Weights of a small audio captioner.
Model: 6.84M parameters, log mel input, encoder norm none_scaled_ws, encoder activation elu, encoder depths [2, 4, 4], encoder widths [48, 96, 192], decoder width 192, decoder layers 8, decoder norm layernorm, decoder activation gelu.
Training: soap at rate 0.0017, 9500 steps, batches of 128.
Data: trained on chords played on synthesised instruments, 52083 training examples, 23.3 epochs.
Rows from block 3 of the text decoder, named by matrix and row number. Rows with one number belong to one attention dimension. Each number is 500 + 40 x the weight over the matrix's rms, rounded and kept within 0 to 999. All counts start at 0. Numbers have three digits each.
# q: attention query, key and value (stacked) (decoder.blocks.3.attn.qkv.weight, 576x192, the q third), inputs 0-95
# k: attention query, key and value (stacked) (decoder.blocks.3.attn.qkv.weight, 576x192, the k third), inputs 0-95
q.10:485498535475531529450520458440562436459552498498446488493489469520521485449488465507499449516489442414506479423523561561508549457486521432439461469549475507462497466487537518494500526477491504468506541452522546438571445565516553506507541503473501431472505536569490435494489476469499498439
k.10:451500534453440526521485529512453442526479598530485490503474497505544487471467464538517497581455502559450529515495517453497505409532477519532439473490501474517465507481505482476513471456526459431487472548478489535438507487574506476514490501441525516552538452422524495492563482475517466511
q.11:399499543470535480498496460504451484514505492527564487482381510463502537483503462476480473539507537523583478509555489545508491497519449514500554515509534453539472526507558443492468513502526625530533496511498554483495484400461475525520491438516516510502491460537509467472538457486534407440
k.11:527496446491545520469472437459501476462605516504484468471585503418427522483501538490575493559473518433532525561513509474554522505466441622480522467479507482605604483481484537548453500535462542485530521501465488418507482512452442545489475543443501526409556509492466524470493509496468558410
q.12:513583476436465467459565559536525482425444515513582536581492542532476486473468552476524519542433460483496492492485485484563488478442459466487414481468526505438508445530446519576514491492409576465568516555507444500517483568467521464500462464500498478457540431573465533598556487451457445469
k.12:523511497532511525527514506456487464499462548465552540508522488496552568539401552495560465476517480491500493452407433532505548520492483557504500528516472502458541455555428446529562547569464519493475516502482498450562425565472493534497483489515451539530500541475504575497473542480544449587
q.13:540490392461530487473545500545481501532444544500479475487544479473491475513466468548472489488451515491534496542447521462594438525482458494466475481506439440499468571565481514486543497530536532497556557460496478509556545550431462532540416520539485460572550433444483538448495516591478470497
k.13:497475514505498440520520476468516536514481522526486512530484444555422516501645413520447528464569501396506462551520503475540442540481448548494513473520482549440563540507504519541514446511516553552518490502578461524532451461539485544494418507537517537490492524530485540469501576478524521519
q.14:518567440521514530484492473534478547492416548510481518512497478440460526441540542451425465506466428549472505435424469502617447463519532422538518496524455532472466447508493500542475493481519460564516465582501586522517494492530526507546497431496552489553538498537508480569518476527565499490
k.14:518516418495543513419555483480514501509383462520481531465520564470420458523498520502486502546448533415536561496468548529512489477511503472431529487481445591498465430489557485496504477452475482522516556556487432521484455439489611474442504514532463482513410575468450463505504529443507489503
q.15:479466456461538528564450531533476566524504590563521545495490539417456497455543509528576586486542450491464460512506535493565519514434471494489520502497535514464478509465414537547519488535546490468522514477536502490508508557503449438454508553443505566529568530473432522516521523496490483512
k.15:443516454436523492506564506550504535538511472481547440511493505512511559582518473502453447490434480480467470480522495462456462527517554488534500562544517523435484469532494590535477544405445503500535559563465465535575497494524460496494446502554553473547474496484478467471503513448500502450
q.16:500532469531482435530505496544474499484492518444492423497483469499519480516458571512488482523583568456507550472495469477547482516449452512469528568471526459487494482429455512486516375538467534505445515546441559486483536546535455512509496582516525498508451506526494529531435447501528547531
k.16:483445482516448511453529521500492483508493475576530502518540544507549471484485559557451482473457448490526454502487490539495502501531480497541432545482503495449495535603517471529537452536494504434625444509463483528467477514458488518521522459494571561479483433471476388504581550524497597526
q.17:561472526555507528442461558537533462517407500521501525528554464523521476537483490474503506551455443515571528491512477494489444537531583513487496532555461528425498461491477521469434488479516464510493408424488428516492431499463574507528484563520491492456493571521463507523478514519552529550
k.17:447527497479557481486474482451488529489547571519449437562540445517370493508528572450549504456548481515480500503474497536476459515562467481533550452535482471503476429479485467450441539489480548554539467479513600477427501543460488508426473498464475463481418457495484560505477475482558496541
q.18:510499539513522516522495500486441532405539555509522534454613464449595454482521538469458433530574510477432507499487556466426545475502526534501511493524459539445508522556570486487491465499580465486431505500505455524501475437512534525515547461557460487494563572491551455488480436517570506470
k.18:509437503535523450467561473538480527553509543554466483464527516467585587531431478483499508474542520521457471553454519489487428473477476457512424511436457411559455521501532450469456504422521514543538497453460469413467540505438460444488449562456502537477513535516569497454502456509514540499
q.19:579444522509521514459496523565508546495466467504506499522552497545487477551524488510442472503491516418532471507498442517498490526408467529495486495531511506483517457564556592536543445539559492537501602501513529503494475495473487625503448518527493485466534510550498553540454499467473406506
k.19:566542504478471513448488510510479554444413519463412501573469559546513519408471568384530488434525475538458495461470446494503536514531553494525504461492482542408543443520589456453463561460411507515451535506481483464511493482513476398468526552445517517549489431491547544521479461511538421536
q.20:534529519506545434513585445470546528440555588576401512480581535520569474538489466379499509477449433440453516450513570502520532477533481531524504479483534458475499522525428488565549491496513438508486580543565400509548464527498490540493505534531463493498487509513499485519494458476504543459
k.20:429542539553462515604492517457576477497526535450557528453420501497533561493485517520435539536405586436442489578471443565513389554528520467542518470502498543493530547586593568455514463430468488510429565472487524496395512505423344510531484530503485452468537510487510543483514589540463471511
q.21:442507533490497550467506512548582503507461505517546464525529540518557468436551484551515516444392562523505457557514553449567461484492458512554529469463489511510494502514500458486496420434465477533551540431526542431573501496518579563561469481474534489441456448485480480425464572530572472519
k.21:493474528382463417487525500522409572490439481497535545525490455541560512449452549528456494477458488514565525503493470527543538443486538539512534525527511545471485536513423506534474503426556508453432493519520555455510543476510513489559444503575549477539436478453496459491517471451458552531
q.22:524469529485532538480495538442552495523569491558472497472470467519526575453561437493509502509469504539503506505528565484531478561518540448522487535478490477531463477540487562442460549441463493485515477522427533556496456469515532522399581512515499554484506383432541415480564471438555509511
k.22:564441440479457496543516471513495527523487412429508485460521477504569466542518501521439489533496496471452443486492493413502495529488456493485526411447455513555532540547554594505434489450491429505513446478494517521469470491483467550508468573507459457534580452519513508435506537501541491452
q.23:546469472495483547456450527505524472492500460484482473426525483486513512480474455460479493531503534568459492485496499511501469506516481516591513561462543488494512571488516487523462529498470497489553503503460411483458512487437513530501516503557473424509458509525507572417575489505494540472
k.23:444527499499512528538478427513478547473566452519568522477497477485572554504474512515479522496536531537535512522544440481457470497479466595538473502492534549517557509494470469464436437517487487472468547536493478541479514486413525468535499467484465490500442483522542492485487545500552498497
q.24:539477613502484529520491509486546641494556444534433597510561544522511481496442530541453457483530424486548491542498568480444527502491501481463477505539505463475480514523487463457489525492476484525469511366476511473517491431514484560506503533455482444411486522504533500485484531581560476502
k.24:495446498480512519482518491503475513528487503516492488578504427557563488501499503553504544506401498556432514448490468441514568552484498489519554433507510542533494487420497443476524594486513450563476424484446517515550506509532460434481516538454455478575514460474542542571494480562531472537
q.25:519603522550498512508497519501565434466394457439484515472475523514556491478503497590482546455516583383507496498549491474559459546452467503556449533481451497513530504459449569449498496522553440485578474498483496479516534514492558510512458440545575496524505500488477495515479483476509519467
k.25:486423423498505540454512494488453491529523468480495511542501497469554524487534522504487527497505505481510394538555505515509521556463458570505447461419415586502533450538537490543446506460524562438597559532541476521514469506485526473476490405511498479508538459464597527531552513430514472547
q.26:552431527512424547496534570539513543474492424449528519524563529511515425465478507498551524439494479487494506428505487563501495481553485477479517553485569519512553518562490413480496520494470530493486470532497565424501504481520518498459551450533531507456505533521494555476472510496504464529
k.26:501499459558481499472415491495449476510483540554447561515547556521558472518530471505543569483465494502477483551512431444442542556557571509519499522553445484486500476432434462492430521484501515568457449438532470514468534550464458498576494478510559520399482466474507519531503467519436453516
q.27:505433528447526449479496492533516492510523490478502495448511475507498474550499461482477476515511393498571559445506561491522527496459545477405480538562460526477471391510525468553497522550550517465530476467465498570510469491589572530532504590464509448584473459469505541557405476550512512440
k.27:480534547504563498504534479449497447462495450418469532541483538481507502501528435489423497518513513486540490437457482529492583458578514584393529434453474520604441545497536469480485459473510489540556479422545544514453486528490570534501509541483446495477589483527456450485583485563464522530
q.28:522440427493561480473521508438460461563556558473496485497487507382509570547454551459523531575450549504477453489515537493511377461477521435620452490506542564553463521479518512505506534449462501524539452496488451428549483554495529514527518443461514559535516497432471484521550478485546502508
k.28:453530530558556532492496504570596540490482483466462487405501483557463442500484551554474466511562550477506475519469470553509525488461488515387477534422416495539596423454467603565437496565497510529495501476529598557441495484514479540486426509494545499507448482521503439445457518530469566507
q.29:494510439528483450504488468503509469495476479505527446521529435506434522482504486519481461446474482530476599498474561474430544506547530542520529516513474471522537545586537506471539551534492555510481481567540512510522503518506527463471521571429446441516498488491510429428540536572523435514
k.29:453503458537500480526504455494519510418463544444536499526552526500536518443510541519433492542496547550506508473438543517455562502477519550534511503418503440547545533554476486492560490470528535463472442482508441577445521497504561465549523508477509460495524476484456531473471512532528532516
q.30:448480429450495512487550548496456470516475542563454480487555532473496461468577518479547486446473485463510486505599561495505428488521493497493489519465516406491537531466536499572497466480468545507536503532620546452497515579519487551442503540527584472482549472485457461526537438543543521471
k.30:537558466521514548540465552477434520446456553527470484427507559450470547518419581531534530489486544422478484568602545517528470551487564521496541562500436630486527554519569543515355443471509549504397494496488498525486562457519452535502489480571535420485661444456394510456466466478493548509
q.31:460485521463606450510472485516485580467513477554474548478482514452467469565502505505465419534494508479477480477472593577503550464580479521526399507477480517506485514543437485529516468502541552493518484519478514480474486435497513588558508494442473524439578464469454471492539498438571448538
k.31:469517554477492520525532537488556457573553474476458449539538500545584452475473521524480578560531502517465472565506548521568517484466516536539484525506529577551440523535486553527535439462600480538548448513491561452515544459466495532553507489502558459479542442552460522469475451511507495446
q.32:414447531441570490476544489453570601529479526486511457456433430504453532416543567491519434623515496570374516531538450497523497513519473508473515545542523531473521485516486433532426471514496504466498554513448509493484490449564531546467467512428457519531468487455487473468510516532510447510
k.32:530482510542580506446555474567536524477485552549478488465483469508474469554496536506465484436521456488499481549458548464520518478449451431542574496538515507519491487518442533565509481513553428515541495498483496443493537482570463473468523558420456511518495532528536509464489435472391460474
q.33:412559509515487491468453536501540485527485517510443433516550479534570388548472483498471499512553482509486581430521581559491488521521413532466545494469488504481394489494467516541495544469575503495532504532482546506591506499428583484463494443591470477472516471556522527499470510502521463497
k.33:422509557458509499467426531505514501499537509437506535481507474505481456540446478454452489493503470478488497541428520542517502483456388509557488503439511538509519439465594515512581497446521526512418478535463468508529542533465521479479503484545434504468530523518545482501482483452443518512
q.34:530512523523519513562486423522528502484485477512436469513513451502518551465499532447559535541480480510517542513513528522500457445478528487479510481493513529492516517437553486489539528443579490490480484475477511536544480505520500454445476551541459496495523576503453535561509518523519544505
k.34:568480530443492489508485422539444416543486506543472525488567517508493484446501550476482530559481499530496478487506534469518567488507496517525455479501501467453523520553512580528545481524531540489494500505466471540487468444510453521503469437530516474494553454485516545551513523513503501522
q.35:481509424488510466468560513460469442520498514473521550592508495447498484541497435509477437502448571523470512473444494525403483378498491607562433484526528502457466512577464338483578511567510451517549488463544444571453509534526606485537479532564565537517522461468503460521532477429506512562
k.35:458423559512419537513469566577583529491501467406512541534478511415523522485427458474456521417502502541540543461599529498517492575441551488507558533444517512491482500528618506462460464453547552496399544513486551493533423519511606417451501450469451493459535512516464556490592558516532448497
q.36:601528530501491478479481472459467540462514458462466465471544515454498560508493514399474563468538475521498556562437543473548410513495527511483490565509437431521529529500521471541532515500499496441568492485525468492500498491549403497389571457496502491488502540529517467483480482514485567532
k.36:492514462494528561523478554490483558484515444516489467485485595534474523554500526578470520527454480517487475506438480485510496368582513565547541505499465526478580463490479421499493470475537479501515407413576510453500510482502450583500505492423555452493511481531492559483492535455445423463
q.37:566487534427545539474484478406506566498541467467465507457458465532490581533533515562515485493500508458533478545479512554489507497566462471495509515497502498434544512464543553515363452476478460487494503524502470581451508429494435539433469524471499544481494444492522557539515502454497471524
k.37:487525514539493552530546436487432517462525511472517506546499510496486589520493495550506482460526447539506442471488478481513519471455535480574487457566561520436503491478453488484551537545442416493534505469575576423483480418500409493551520466527480516551476465487452469516391522540533412394
q.38:468436433454502530511526587498469496462598518487594533533509523467441519499584536534486463480518474489523533476582491526489497486517470525434451490524488510452480496426509472501478514542571461465503551551535576492443469496498559507535461496496460558536587500545502482519505529447505517458
k.38:504495522572485511484466432531522503440440534455450522486495522504490461538453525491472603520516546538519504526518482473513456563507457470560515500542460475502470467490530476431493433515439470482502483466488472488434478520509466559482523446508482538575523422490508417468443448496495543469
q.39:523478495520494512498513475483516479489520497572478549536403512486509467566479510581567526513507507511413490530427520487542505456509521467534532550535475523485497554462496490447460482527500454454504527523511506468513526514561448518479525529500556472485495457460550462441510495432522555532
k.39:506499501531497503519564471468560537407455506543521449466519519516481473539530509562489508499534491511540457500468523510505601464573524480455459527477521573552477437472522534475526579465512569481524493491457504467493509474504504488535469528509565517531477531492481519482520495424532549472
q.40:471471496535513512478433567527585511531445488540507468468485482472470543550511529598480506517517497487514529578594398512573537455576424504491516551522475536472536500463562507491484441453470490469523442450506532492462515422409491488513441441501434503539540516529507492532569476472454502522
k.40:494420555454492473532522519435470427479538507517525509500505456467545498528518525501506569526503447480519525482497565490486467541438576453481469554483450455555480440479544504475454476520509493422569430493526569473474572489491532533535493476445432507413543490499464496511486514580432580438
q.41:505443513459543403538452484527515479472438466482516455447441477494532447472573467539489511472487451438557510523523442541517500454569498510465502499470453538501448532479496502530507525497484438486488559485495532466472609419486457507487521502545448521491512467505534515596598507538524539514
k.41:434506491502534479520515466527488531576493495456476518545484502469484508480493506470520495565483491516544535450453585527484448500448535455481589459501480483480490505484495523480495487575539431480473460468512454490492499505556493542504468444502501488521525516477471528533479501530450546520
q.42:532516411513463509482515522466411528474517544453453505487483510536546480454506506453485470507488458484551511476519475584459529445510490478510477503456476541523548478375531443447489526479439510600456495429484475498441455433537453522482535584534473522543504543511489488547504474466504573477
k.42:590538445498481518506487484493501469543564508509524565502520491468506522513477483557539541528506511487482499478502566461560448547429532500538471462499514503445499520548571554485537407524486510411533507535531409504503557506527457536506457539553482520547509462514444457490551547566492534509
q.43:458451441494553499527528456550460551512594458496565450562511427478460546549520546458497466437519477475605541505464519483483539510492497514507496497506531484584475543635463552452519519526432498515458554504526534519413517490544495486548514431426466535492519543427491514543563540608513521571
k.43:531489584490459525486551569434505500546427535498442591496398393504527465495503514480454521522462546597429597419463525440401519544467547539558442543457482483481465471486535500479575419575427499455534526536486511545479547525554457549481489495522540486527458507421496472547554522484489556551
q.44:515541522556416578499513563544525475548387545534551522523503545525507509442457502525476563554536481582525487533506457442575567556501469550483525556550504512434503514406561577569501503415565502522481519505492590496569486532408462539518514492481506427479521537547501502487540459454490471525
k.44:550474513404481498492503457464416487483500508515454426485546476523506492518519468461468522519471529503605544493483551549506445546487514480452534500477497467458554464504488466527475477448467503469535498518489523462477460481475459522471500508453476501508535508511588499518486566478462510546
q.45:506456459447503553509527466450503539548539460580483546539538475524557497515529481493486549509490503420511545417462480520540479582509532452451548578425512506504529446494530575516482540533498443502526448519455442436468453483455561454486451471491523457516438536524454462497528458504567461682
k.45:493586530513424432498487515515503459481548532605499596529491505580544438512473539509563531515563497499430487480535469495549517446461562497536449465509434521495484419522471498564539491504454556545518461499417556385555556373571443450482537525520509534513523495498512534452470495450553508507
q.46:518451552471473534540534490411457439450496486526552535512474526485485477440496491459507502518495546565619594485478465442457485460506490526531390487486468546516515509479530549461497573499547480545561518505541573480526456513564503507488552502498509497450545440526468518504496432523531518505
k.46:540476507483462527503551475512467509469458502475512461438513529463483517553497469429507492524504557512528546459451513516539473420512466580533540472467538529505457445501570470534461471423517529558451464501518546543522456462453475515471519561533385502532534417401392535535579518555414525482
q.47:459474570539508526531482529444441466523446506551544478528610526531468527454527466491441464450530546554456559524556577536485539554563446494450501433514499479460496519534517506487493512512513477493534516562478491513467508509488469512539517429546622494466503490526513481507473479509513574504
k.47:431532499522531494536498465455486481490490474498522537461475540536523449510478539511477498430509494521569500528533481494572455467552441473593457520441495490540467462434532476461541453455530512450535520431539529471552504544547523451464505505543582488531472480497528543470422566453502476481
q.48:487532524475499481527589414460475526530444482515499547518504525429594477494539466460486505439446591557537517466479495507493482521472498492500549468556527574515496530512534479480548552524486520584457455456545503471508536488515526488511529547504560406448485523503530490581574458479493476429
k.48:535544488546595441508478516459491532492517515461538488589500512491472523468536587526544590568470548462483457524508489543484468474478529507497463454503532435538522450492538570510463449469453509408526558471385512481404511481438537495519499466522505498465559500507409432467488521538450515495
q.49:517519461460517544515463427458571519432487468475540506512582487521519488454511525525517481521469469520437518419515528462472479527491516524493444445489516424530489469564484465482526487480479486437501535495498511479487478553527461508527532533525503500535551509561466459466469555502451552509
k.49:550541549530466533510526459502476450479495538489580508456528513552484495451554492430516491563425504526516510473494488452533491516512543563506510538486485510473509488501545504497446532585508545599474532493513528496448550541502480539498525472496531500444422537483539494479512447481471508467
q.50:555472548553556554495562555421504474487558502535468437479472514589392485505505517535529600569489431439479492443424573488464518515436519507492430505531553439545495504466478463543523538439533501449552548587490542454484478420479520496496502470576462492492440525449513473467517530469483460502
k.50:500517566569459436477479502511527530581437544439507501510393441439528468532541448544490472439575466523461462516511501582542471457458453575525510552455506607531478507476493437518533495527488511525466589505442580538485470525497482482464490622518536531496487480513482491484495539477481525548
q.51:507518477482489484572489455520443521484554429453512485506520504444519549540441489484456569417397527456454530516492493415433453419441432512541471582405472448457477509513480537567510535485511485516486494520546504559456471524505430444597457553491429595521473463511548486515461551505494511455
k.51:502472571546461541483504539505469443429566520527522500467568587552526504514534538472486514501526460455472503417510450448473543485533518494547523499543446509425517503542470466499508451510532476494504543585497500456590541504443512430545553412501504458495477499608503428528426554548514516524
q.52:595495536464493441506479541494482520518507467491462478497493520519522538563476451532502463482574530387571540550426472511546452511480540486489489458457478547516482459458483586481476474477477534494483528500488487500502492505499521528449556537499493504483518551494577516539522412565484526436
k.52:518522479500486494451473499521494524491524475449548545499514497524459554540443499533515517422595487529537503559502525518496497475441471406529493492455470496585516496457580539484548478425487517437546477569416501441532548565494518481477548488532422533501503557544529504548459517500425527495
q.53:466550437506563449493499534506490411474514479505464525504451549498493509586498487488535482533376501456510511503513550487445504409428509428425536514499458507536464501451542523513454507518518450525460538495490539538508483501486494443516483402526526533495477451468540501479462464502517500490
k.53:510418433523457506582482542444441473432442518493519478569461471414543545498409412570524452481516431536491495458486452522526541456487443529540526475471526542502510492487543491486466524473470526513530527515521550493509598509547460521437531474493461590538546506539480460467531459491536528506
q.54:524458463557521558528494517464508407465551521511553471438556485525548454450475536503486496550559479522482479465480479425440546490482496514496489520521598502577510444514455514519578470506565498554522493491518402389514552495528470515524419477476508478483526510465565489449492520500459445438
k.54:571554530553514575460482553402512499509527529513538546415508520573524461554503571478510545506464481530491546452475497551475458519488554504556531465407481515463514567534486516475532531536512507472516513448451549490429522516534468509502491508505514505485433555483453479485511577455450491445
q.55:484499510502457465441498494449482475551462546493588542501466530558521499516516536513545522487537503566515544415476444455445470532530536543505575492475495437534460479416488499550497439548559513544475528498516579516450476530529506463385554510510447487541577563579446450534430508500536512477
k.55:462538493507518464462459543497572425473590458514479507519543505459557475506528504461487521537470593412583518554464575455601486493475441467481469420502543502488474553493506529520451518491415488514453497507493457481450537423537575502508455509538460498548503486513449457475487454490398480467
q.56:446459525539486475589504458518519478469515504505499570413466475451513548497528432507464514484494519515584505508518492488547485482469510513497611498391532511523469538529547481479479504517491465520486540483446439498418456504531470569508455487504476411561474489564543545537479459520552477560
k.56:465494474418502486536506525465475497444472440498488571535532473580492509497495509486518532501426559486518500422571523511480488498512494517508513505528502492463508562453517558529541514479488546523427507566509430467527540458468468532524580490508469499565488534495504500453445517552505592431
q.57:416523470499554399523536566577501550508525564519506544454526528475447427557538526547485470512497503519450539556577539412495551451551517519541534509446565505523475479489481514472548503465576482496503406499547540470576519505528508541503515488439494499505496552512450487630511599442528482521
k.57:484547596447495502496460453487485496506399550577425493483537486518507559485480559416466519560451584573570523513430529548483556567462492442457458586557452442550492461502502568486535472534508460454554493436481499469536489411553484516482484511369547569540465464450571515553565428539510489501
q.58:515477563496496489559516488525448501492490486505500468483466464595490502498486507538487582484445524493439470511474536436429499497481467473436491457532498475503493487488486447505580541530508521470514487523524531537474561478567506472537449573466482563456481525478504500604548543558509484544
k.58:483532521580529487538405508526528574504522562552459500456473482526520428484514548515510521459483535503466557479494552522553458447534504501528532456472486512527500481514537483559573478532528474508496487568463545532517450428460509515441466582498497454539541467540549499566474503496469457497
q.59:490481496539447501554435525497543509521532441513509496594481507472516570472433515454395521497559479459474555518594496589546442514569498510474412532506545470468559467549524590537498522499531444516490502552456539503590491498477481455462530460448487487469494520548535490470472457502534491461
k.59:480491455412522458499556585515534431505577479547480463462466487568464469526573493455486457510573414549500515513505471443483512471509541446519546559490458506550467558516465425463524569470491515478467575412562459492549486545514538544541459491514516532490469562478499582554463500504478474545
q.60:545428568485541477538540494469495541527546491453545509565596497494445507465454508519415476527524545484506485575464521496526465508542457535497435484462465514585460482517393499482542507503444521476551513513574470524469530568467455470433556563529529434435437571541460475485483515511461590399
k.60:518582609506500472492518470452553510452452575458473529487558518568525476514613515486585553539541560552496451541489527466531464574489426496505478519435502505503507547511505521488547466458485523569498509588509590519437506513489492582589446531482525456546538572443437463468475504426476464477
q.61:491530537436435412521549485485466499499509511416494585480511517531453513457546500508496560525482472453485489581510489516490481409532453526527500496573529489502485477533465454486517533559505466521532457481488475487492577446454553495529473503484501538534435511519504471421512491542566521500
k.61:494476390553487567583518530483525485520495442509527487516478444520471514487523540534516514467418528603488446486535574477496532398509468487500427496539522487503461510549479521409482488519526494452491524529518499538548449537481486566489573551557528508398527542491495438432527504414527542557
q.62:466495485482524515494533479548454466501487534513450535417462571556515477499490501487505485481437511565433542558519553496489482465511487432468520419497523529546461504514549482530488473511421590410466446578438566553490497494554496529459489490474558544510466519528497464545586480448511490485
k.62:526442498479475514470497500469450558506417517543450467501439490501526531450462509467437453530427520421509432500504538522516497459472445475490445495525525538506527438420560534482438542439507519536468510401548556462500445414534520510522498545477425545555500427501526482468550570472541519530
q.63:441435501537547532475449491502503421461524491502422462465564484513523488545535525547442532469428539458428505556511558484432523510548459473488467468477503532524517494483497516544541507503489550486530461487456482513505457459507535519525530447440563503441472504463534542491398540524449509490
k.63:551482549545471483473483528531463565474425631504512551543524516461429511558463461542517507506554558554477499486461455536485507426466411484545495519509569500475471473492479552391587462538492445462515451488478545485455527489571423454422519548498514546496482500479550525488510478472506509477
q.64:533501474484528488518413459456431502505497499444507521482597494533582522522508542492535523484569454512483535544534506539522468551477486501468451495444519436471444508445546443499540438506485415544461504469585483448564447480488491513448549445487475458469445547510502530485432496524529534502
k.64:507540581414444484533539475505484529498507467515492461489479467450486529454523512514443507454538530472518503572417499565458488576525474468503548476531537540481502423615511542543475475553515530438483492514496496526483581529523572622463550445493452499551433491472469534514477473491466444538
q.65:491528518526513535513503447523521528541539439543443485515519524509418551540462495531448489585451530451500445492487563471519445521497504417507534599437491522502491514496513519502482474501510519496523532490542478489501546491490435510486457498529532502532397482519544468538432535540557443506
k.65:522444601460528555529513515443495503537477432534481496420552476506487496518445545538482418446467510450455510574478587546518446503488474484499479503461524441544600510498542536542592540517572463466484483542475407401537511501526517523496577507400488468592442521410572438516477495441475496477
q.66:530508492541463475448545543548533485439513477495579584532521506478528488478497558474490472550455491479479516467434514491442466527457433484566486548526555501500579606467474640561531501506556518489588483517484471462543480516453470474496482433455483512492563488505490480555534443450461522501
k.66:473482400505525503558534512542519540546474478563431483493392459515470489542415511502552571526493502488498462481446474493467527554536475494586538542580494422529484454502503497503508498509540518513469509550512489528502450486479468486516435478454524471504450530472488477531504442485499545538
q.67:462473521487574515452500498499540494469507484512476493476565551520543438560547503472497485495480524477434475597542521477544563459464577498492448507511500511516466435518526479497494422502523536497468521495531546414556594546491458526521486457556491466444445507549540537477521494475513487536
k.67:454490555430464486582489509515519417520524474507510498488547487517487540463494413470501523532485507463648476475503491499493485403593474447391502480498556482480438496439509437503443546527482480540482493583480484528468470470620445528501516487462492564506506555452506549562490547469550489569
q.68:468540512524481539489434535538526494507502477520483501475542468454485459496491463554521504576492446486518568544456519449541389518567579491503461563482493469482408558528463511528490545535568485553517518509481510546420494512482431470427559349549544463460524493529473502526422500447546526487
k.68:486449473508541534489451533498455558560527556542460484482483519458590411445561448517467481474473448499450431486525550499508572444539422458469588553523428387465572524535514525535543468515473514505513427474451457570464499498546431534424529543429453566507438553478485514411567571436502566551
q.69:452488546465592578515435466491479520445520488496392451496523503460505515596536505506530520467479554506552502481430437476557503467467478487390536561535490456595509444446493514485607449538459494495540534496524500426476517588466476514523472534527496544483509550543463515491519451544525401427
k.69:447561444522443479446575490508480494474548487423478419548587435542548589514487526547521503476515501446550526515481502493476491457416520476483495574496485502516551468539514497434478530543477504540462533541552517522500536553549568511430483462538489480542491566464510424542430511562531513460
q.70:514549576476451453555495545512501516470535473467538519550536480483509538522603487483541444456497415472601496406499540529523469509485525494503437480453486589477517468488477478495562551518523425566505476397540519454552596417475525520523487526522445487534538443479525514518509489498460490480
k.70:459450462461530463511520467504449466554431535428466510519545473564476464490548524533571557445522595518480475514466437510501456560462472432602496538542493482521426515508531441458526456497470518452508470538430489575465417483495484460493529501519511520523508539475463489451592518429414510460
q.71:486518559489545477464598478550461462497434456417504496501387484530493514433498483522504527526475545477523495535535484429566532402450508496491532486545522514481508491526471498516492518483529535453507484458405584497547439441519473531494483413456545451523505482513533479469530580505446505503
k.71:534449498512465559477473513530548496526549474500520494567502498499568437527493497428533477487470469500507440451516566511471509526500514532521451431477514486449464485468484480492504496446516465461531507513606552533514392457508456519519564527494533532412456497596486512504480521512534547471
q.72:445439512437559514541470436404483516556488458469534460513439529568533499528499468487534557579521531533515523509546436539499647452522516527428527559494486480538446531482462508459547487500586440580492496522488458495512529510467557500468496414371537436540586537510443529528495447512451497536
k.72:462514450522458537445544444501491525525529517511502468435496436474501458468543410427484487530512485547499466476506519568468555433502515573562420460536585545445494454462454586529454487512552527472453515551544495519558524501593520481541495515542437426515530565505528481508538444486473493537
q.73:534469535495476508479543497492529445470513469423549540439511505464503539390467513392476512471530570494548519485543533478463483501521487508458493559554501418493425475517405521520452547502563510469445471500496490449573488543505593528539569485498521529496490485468484522485511425497509430491
k.73:445436492443521515529506473506518412542415506599557480547531489473488486511510489423590461458486484515512458559524443376537507438463546506485523490466517518478549473504425512479484497546414525481519535589493555491545480492478489490489474571505508433510449563559578450511563524564529465504
q.74:543545508466532498507462520462517516496475502515454512517559530533486485463449529491487544448542540524457497564476480441487552404471525504504461504464562532553558479444481508517540477465594537528505555446483604542473484532491494465512502531522494529526514507484476553501479462515499548490
k.74:491519514472538547614489504590459450525536461518450528526502459476513453539484511484420465525523505506557513483488485540497545509501477532416475473532477561508511557525472533495472540541534537463522548502525483444522525504444446465489455547497544523521525512491610495490422489502556445573
q.75:469550550470523463540510496441485456445515424506567506588503541503459508481540459479521488487431520508543502511531506453559472524472575407516516527508529527544480471546515476554569509608558506551556541429524539428478552498500473508551522478499491506546484517520481473495484513503502536543
k.75:444469433485395547484511481542480518486466469539421565475495484502525463511562482478493467518511490496514502537426523510523487525543523462514482542596559445537521516516455489492588513478475514428468467444537525450595454499496539450481474538494561532582536545403437507413506499529474593443
q.76:554491493506531477575537490516533477464496454547534543411437572522503434482545511502513501477470505462478528479507544529483513529404531442545551498474568472511490529474553507485537481536470566494461557500530574494511464610426484497475454508492496504506505481498502504469438523475560502500
k.76:535538523537514445546474512470525418496546517420453490537468413496487455548452469543450456554551438456498467523442452460509494459536460613446464515513462489606441492564424494496466507545544450533454516489493543548575527524528566468534536549422534504503542541513473497530546487549500488555
q.77:472493542520491456524530519518444453504478545433520490591542508487519447539490575543552488509598464462476478465438500510460480481496473496428487487473561443550499438507461505501505512574524520555513476460524481455459570484427504525483514507509493502465448547508506549514459549512463429474
k.77:571480577506507516535514558534409462429417508479462393523471491508491492539465587416512497426528544519507555464493492492565546526465547465477534504479523477469541528517446512465483510471541486509508500504498538478529445525602584479538492516527495523529500426510524513471491532483458558440